From a checkpoint of a small sound classifier.
Model: log mel input, arch inception, norm batchnorm, activation silu, depths [2, 2, 5, 2], widths [128, 256, 512, 1024].
Training: soap at rate 0.0044, 4900 steps, batches of 64.
Data: 39062 training examples, 8.0 epochs.
Rows from block 8 of a small sound classifier, named by matrix and row number. Each number is 128 + 24 x the weight over its row's rms, rounded and kept within 0 to 255. All counts start at 0. Numbers have three digits each. After the name is the row's rms in percent of the matrix's.
After each channel's rows are labels from the 100 clips, of 14976, where the channel reaches its highest value: "peak in band" is the frequency band that holds the peak. Only what is clearly more common there than usual is listed. The data: simulated sounds of rotating machines with and without faults.
# r30: branch 2 reduce pointwise conv (model.blocks.8.r3.0.weight, 128x512x1x1), inputs 256-383

r30.49 087:094173079078164112135106138088155111101143154123117087126153158108104121151142157114116094128061149133174138101127063113164122140146126092125085126127114152129171139104157161099129122127157148118162105098104149125125102143162128158113162133150143112158150140128134098115118141152080134119143129100103100107122126102130132158097139122112129121111115107138163126111134087105143128120124
peak in band: 500 to 1000 Hz

r30.119 108:138130098122088151135114106134066155152131167135150093124169103149166138123146133116137120150149109139125151118124151109154091145152113162089135114132188131136185162132147100131153091175127131142130135136139157127135155130098121112140104132115128094137123115114109159117124120157141117167196130119099164129124132127141139148129119105111118172111116140144115142119101113094113099108127
peak in band: 2000 to 4000 Hz

r30.106 091:124135167150131108145115126204142118134156131103153129126099118158092132101137120111150127096142116163118115116119136096123132129104130160142122116150110147136112120103096140126144131143124118117138176134131128125155126115128132123089067155124093091123141141111140118122130149176158150127080133120138111121138151134121188183121178178133126109097159126175119188153114118128103126143139
peak in band: 4000 to 8000 Hz

r30.78 139:108102101129146111104146087128113118113155097146148121134091154142174098101129143123114122149120115130144123127116124151123113159122087121169175091103139115113166146112128099138134073119084119135116094149132100142126119130121095127140085100108107150134105119110119088136129132148146109166144120121141123120144124145133115116159114088133093138131109097093127123101136116083099149117106
peak in band: 4000 to 8000 Hz

r30.73 081:144149116119128120124125142149124168160140148138147089109183143117152145130141141162145129111120123141135146177136148117139132161176156165113153147101169119142178164127122116133167131176104098117119134096140112150156138132093093097125135102140131082118110113110092132148113107147183100138128143133092151138113142129130142136116131132104102155150114104098148124110091094129111096106139
peak in band: 2000 to 4000 Hz

r30.57 086:159107134163149149164153098131136118123116113118129129141092171115134138123089106144150121153122149122117113099121140174106129102141149091160151121132122127120116086176136118129085103123066128076125125139140119111138088089136121126144135119127081093122137119098098153129132124121124123129077108156092105134113132154134105142131128118124146104161105143121132115138109173114148130126099
peak in band: 500 to 1000 Hz

r30.81 101:094135144092123118120129138142108126075134087156112136149092133154111119119117159103158142138101125116121115088148138123129121111100132105121092156142163109094174143119106125139115088146093105120165168118155111116140146148124155159145114148131110116136153123122138119121137128158114133139093130139136153130150146146137119181150159172127113123120110138141111168141143104120098109120148
peak in band: 4000 to 8000 Hz

r30.53 084:098127142096124123095104102150099150137179134125125116165107127164179118116139142072146130137125117118146151118142164107138146134139134169106109142155129129109172094130151096103128124147113140121135190127159169184124140112109114113136119155145121148151141157101108123096138124144163194136151093109156144099136169101151148177136167163123118148127095157193127146121155125108079085126124
peak in band: 4000 to 8000 Hz

r30.63 103:138157142092130109112163110153124111158126120143116070098110108151127125129142127116100128109123112094128156138140107140115141149118146105128120113128127164109127149132125132107122133122104135131115117128125119138115139170113140109147134113105122114144111120135097158125113141127111118149115177124134151146119129144138108113123135128110113149159094122120129114131132143100130156097110
peak in band: 500 to 1000 Hz; 250 to 500 Hz

r30.6 084:119109150132102144134141106116134105139130167125160130162181110114117116114151123133129134068144125117100139157148141131137119118136149171113082111099158142154108153131127129111155159091139094124171144095103093129131151127111122118114080153139117121136132116123109085107112131160109147123174139110082130136081129090126090107108130167104133112127120124155109135101097117089096086131118
peak in band: 2000 to 4000 Hz

r30.29 090:117129125140145121104100145190111135116140140145121160137131110121136134113155140102114130089147122150115165153161113078120122128153110151098097139180118141139116119157131122140122079127143126129125147103128178127149124123175151137091127137162155122157142112138154149076129116142126175139120098146096100174125152118109157123130138172130175104105173186156130120138118127153148127117161
peak in band: 4000 to 8000 Hz

r30.19 106:123112144185162126147115100138097130154068160156119134108168109160088144112158145130160149101124136166147136126122109128126135139164130129124123133118143121154104122120098119125123096130139091170112143154119123157129144138142148117145135115121180147130130147107135073088150134132130116142143075102134113143138128138157130139154111095137108156129127131131124144119113108126077106149149
peak in band: 500 to 1000 Hz

r30.83 122:142122102161115119187086134083148120120138122121114131132102131114087099138094132131091107124130144156130148124117089108102140108072140147141045127105116125132133095139148120145137142112133120132132152112130093137139119125109153144110141138103141137162124135125141108131153161129160116126111124115143105113157096129131150103135097141125095128142157105105106125147152121067080155137121
peak in band: 500 to 1000 Hz; 1000 to 2000 Hz

r30.43 089:116157118141128140120124145119121158127116124164135119129147132113101144156149120127143114139121148124101157110095091144146076146132105110108147140137107110158179141124131149129116126087126115186176123146122129143122136145145140171154125145114129121119110114103165095134119105139101093152121095099134128133151137101122106124132139110130142140176137127150118133125146135089100161094114
peak in band: 500 to 1000 Hz

r30.108 096:124084089096150129133136081123115153174108140162149065104158129106162135092125164131111122113147116154134111105098166129110120149146112134116114116094183104159172161106118111164172110152128082153132138128132124145129143149099114134107121119101141106107123111073109100129141149168146113152198110153126153138130123123139113126137154134121112141078137109115151146128106113102094088134105
peak in band: 2000 to 4000 Hz

r30.36 098:145136129168125120136133117121128101131085133124108153092122125106122131152093102129141102095109153126144127129120126136110114136126114051099161115116088137159119116109103132112091112130137140117118155156117105132154136127157107141118170120112094123166139153102118175130118122131136107094115127148145127106167122150105145132117161129130136103180112121133130139125101161122155157105159
peak in band: 250 to 500 Hz

r30.107 120:130105099149151154110141105106073121108136104089108127151162092124095120097130152097120115144134132112129165117096108136130123114092106118135083141114104145143106112116121127141145123060142114102133134090097128135148102121126077108094124138137109111136133117146088123129147121137105155117103109136116107104123144096089187142145124168106129124156099129147151126132135131109143111092163
peak in band: 1000 to 2000 Hz; 500 to 1000 Hz

r30.47 106:113121126108157119092125121116144134075135060131105105127086122123107170143130140111129118164137151130105102109093107139126143127123140128178114139138119163144130130128144109135105150125124154135146102166123086131157129179123123110161162138124114141172127112137081162108118137122099095131112169120107163139099114137139110098130146084101126132117094107137135087110159133159147146129102
peak in band: 1000 to 2000 Hz; 500 to 1000 Hz

r30.14 100:136123137115150157123101144106149106119122150122118138108103147130148111144121148153164128143107107135149162124153112128126134122113186115120130115116142152113131174113100164123134147069170132126138114136132114114127122155112127158131163130138134129133121106152161088160138110113085111148081109106138125118158141120128154118144110140151145125126165116111091139145155110084100175121121
peak in band: 500 to 1000 Hz

r30.8 078:160108111092104149122094153153124101112094091128157090096131126133102160138127125152143150107125141158183141100120135169138126103119105139129113130136129142133122163127097158137114135115218127167126115141106122118132137158121157134149132140115141124133114131114166131145127135126108102145086143141121116142137094135156102089142106105141124112110182128128117088156112151121102147146105
peak in band: 1000 to 2000 Hz; 500 to 1000 Hz

r30.109 093:135128101094110142102119145123133169095082082124097097100111154130128175100087135121149159143103149123116110079129112140131110113127079092130072179122146114118154156110096174116136066104121116135159131115123128155115130156126134158165162123127129113136146118126154130134163123137122136125151126167129132131138156141137116120133128110161133149094111142119099112153120108126132140108130
peak in band: 500 to 1000 Hz

r30.117 090:088114115102141117131128111127131152115079090116167141108123126116142139107119138104138102156136122119144126093118166121150146106109139111146116138105152097112135097092134132133120088143075134146166123161129098108149125145142113180124143121135117137152087153109170149139146132149151130122114108097134112125173109105117141144129135137180143116145155132118147128137169156102130140138152
peak in band: 4000 to 8000 Hz

r30.98 100:132121146111145112155138157131106127129107073139124095143103122143127098122146111122144122163093133127118108103128152137133142136092150167118135110120134153143126114120114147135134149115142119144123111151145116130146142165124085091151097114127160119120123114122091146113103143128079116132154137113130160130096108106148085132137129112105115158129131110124132102111116141133163102130122
peak in band: 250 to 500 Hz

r30.46 119:112125101124114102109132097165095119126136147123106115140102112115134133115096116103111117107141110118122107085107122123118128107144149098116150113122104133135119113141157104114076123165091140150118169134131125131112142128118162139109120120131154155120133136113102136132177130133122128123111130121139145134126119132126153139122127139153141142150142131124120128145128169115146105154183
peak in band: 1000 to 2000 Hz

r30.127 108:101088121156116111176127101128168154156124160156152188107134125112118113091149142075110106122116109156130129116092097125076142146127142150140137137104152111128142120112109058158178074133098111119133106135098095146127159118128133125120135120103145117134122143117118106114149151129146121140124133128150134100104115119127112129157123131102111122109134113108147121124123096112109146139107
peak in band: 500 to 1000 Hz; 1000 to 2000 Hz

r30.0 086:135147142087111143126113130091136120091090140156132135156151122118102111143152164153103142171124125123151178128118111105123069098150127136109101121140127118141147150142153151104116105141180113149137101123130146126140091126141115149111175169134158129167125130102165100112128110106080113140117151099087099109134113109125136122145119115141179128122137123134158104107132110075134132148147
peak in band: 500 to 1000 Hz

r30.123 101:100106114131129131159170083168165130112136116139133174121152114115127148097080134081128129067104114135132098115095114138100156150126153148154137126136123111127116128135149097110169070092078154095119108157158133105134117124145118118149130122124121137168115121095157168129111118128155106113117157149105110129097124140117100117116141079114154071104136121112130082104124138125166146137088
peak in band: 500 to 1000 Hz

r30.60 083:118101132072124164092153144095143112090122117111122112124157119123109113160166150130104113172129131094127139095136110106109081100148111108119125123119139157153140135174117167114112134121182119149135100131126112142102103155133129133126157100118135173141143148135167085101147118127118132149122128134107118129140141131126129104145121080111112158089135095099117091123184097124098188129082
peak in band: 500 to 1000 Hz

r30.82 085:117122142128143090129124149081127108148130125136101118148098101138074121141151143127131161143143147101166111048132116109127143096129140094110114072150133156075146137131137151118129148110113135119142134104150151148104119134111131155144146159150141151134184115151185136129154106132117156175145140143106128143132150126165120138136166103132126109114106160160106128133126098092122131117106
peak in band: 4000 to 8000 Hz

r30.50 077:095160137133114146116107133143105124133160131142149093154091098122123147103140146104153149111083120136125099167132101125122130108154145115139093096156119135145180122151128125106134163141117132131131148113127174151128098084118116128150128112160100116151158125151115118127116136124111176125123140133136159102128173148161123162136140162109159163110140163169118180142150110156130110108135
peak in band: 4000 to 8000 Hz

r30.35 099:137143111146104107137135139138104118114123150111104084146085132140104134123134161132116140122113097103124144080113110141113070137153137141133098116119101103140153143128118083128112104158142102108125130115099111121132140118162111104128105117137120090100126117124106107133139132134119132133170125134126119119117152124102125135127156145102144125157159131131146127153093142103123113100138
peak in band: 1000 to 2000 Hz; 500 to 1000 Hz

r30.61 082:107128130105150135133102142101164114114117142092103139131123106102114167149118149127146114159097087128111155126126098114107125096151134124129139115134073107116212137088108137134131132058138108162140092141130150152112116122142126180128134163148086105167132112160185098121114133158081138147092132117119110126134146102149135143153117139183162140122161130132100131180177125077131167147125
peak in band: 500 to 1000 Hz

r30.66 091:144149120116089162107117128126130126131104182112119107119148120127127142141108155120121128133125153113120150117104121120176099129139109111115160126136159127122141129121115167131181126110117098138131086122096105140134119132122150136124135129125125126147087101126117126131142119169097117130149121104138131104141144114130105121113108083123122134111123136130128127110150085102095207098107
peak in band: 500 to 1000 Hz

r30.65 117:111130061117101128151141118165116121120101130144137157113110149098137180170105114119113057115097158141130143114128111140134143144124131088156175111140114134129131115123138145128155090134130160126140125173137106144100107138132112115159169144106116159136133132144103209147115117107120118140125147115090154148119121157166112089099112133102143114170100137108111119096170178121195159110121
peak in band: 250 to 500 Hz

r30.74 096:100137133135122099142141115174083154160086121150126087117125135130169156069113131110131132125111124137099160138115138109142143098087144098104094140130116159120135108134090137144095097118140157162137138113160174118177110128151129136144119128141104100121150114141113137122135120172128168113095120132108120155126159120141134169113159145126163122119132170153114146163117115124183152103140
peak in band: 4000 to 8000 Hz

r30.9 104:149100108157126137101179106151124113106121145133094134124096138154140169174096094128111121084125172148105092150124109141115125169156140092127168091109137135143060121116110124114124096116137149122139110142165125117130115146120138131164097107103137138127107114147114190132130124133132114142097163132099145142109096155161106105116117124119110096150141110133156094122097189162188115112125
peak in band: 250 to 500 Hz

r30.2 086:112110128105122127139093119147106133125117123158114123138160150186126087147147151095156145113139134122110153156143116058120113111126143136116109107070141101140123144132142123132138101121114109163139139133124146136120153125136142158067171141147144136148120145163144123125135128152173125086136090110115111129116137106121119147106122118186136138106143142130108121112134092124114137151144
peak in band: 4000 to 8000 Hz

r30.32 112:129143096151136154144123151112148145135116140140111165121145135125109105152129116170112134107175151122131158151115101100136132129120159125132089129114083136133157084128154152143128147127097131141145134102113117112126127130130126162096138120109121084141135145105125114134149143162139133105142130082103108109151123096122138125124111167162129116171118132133107123137131142084139150156138
peak in band: 1000 to 2000 Hz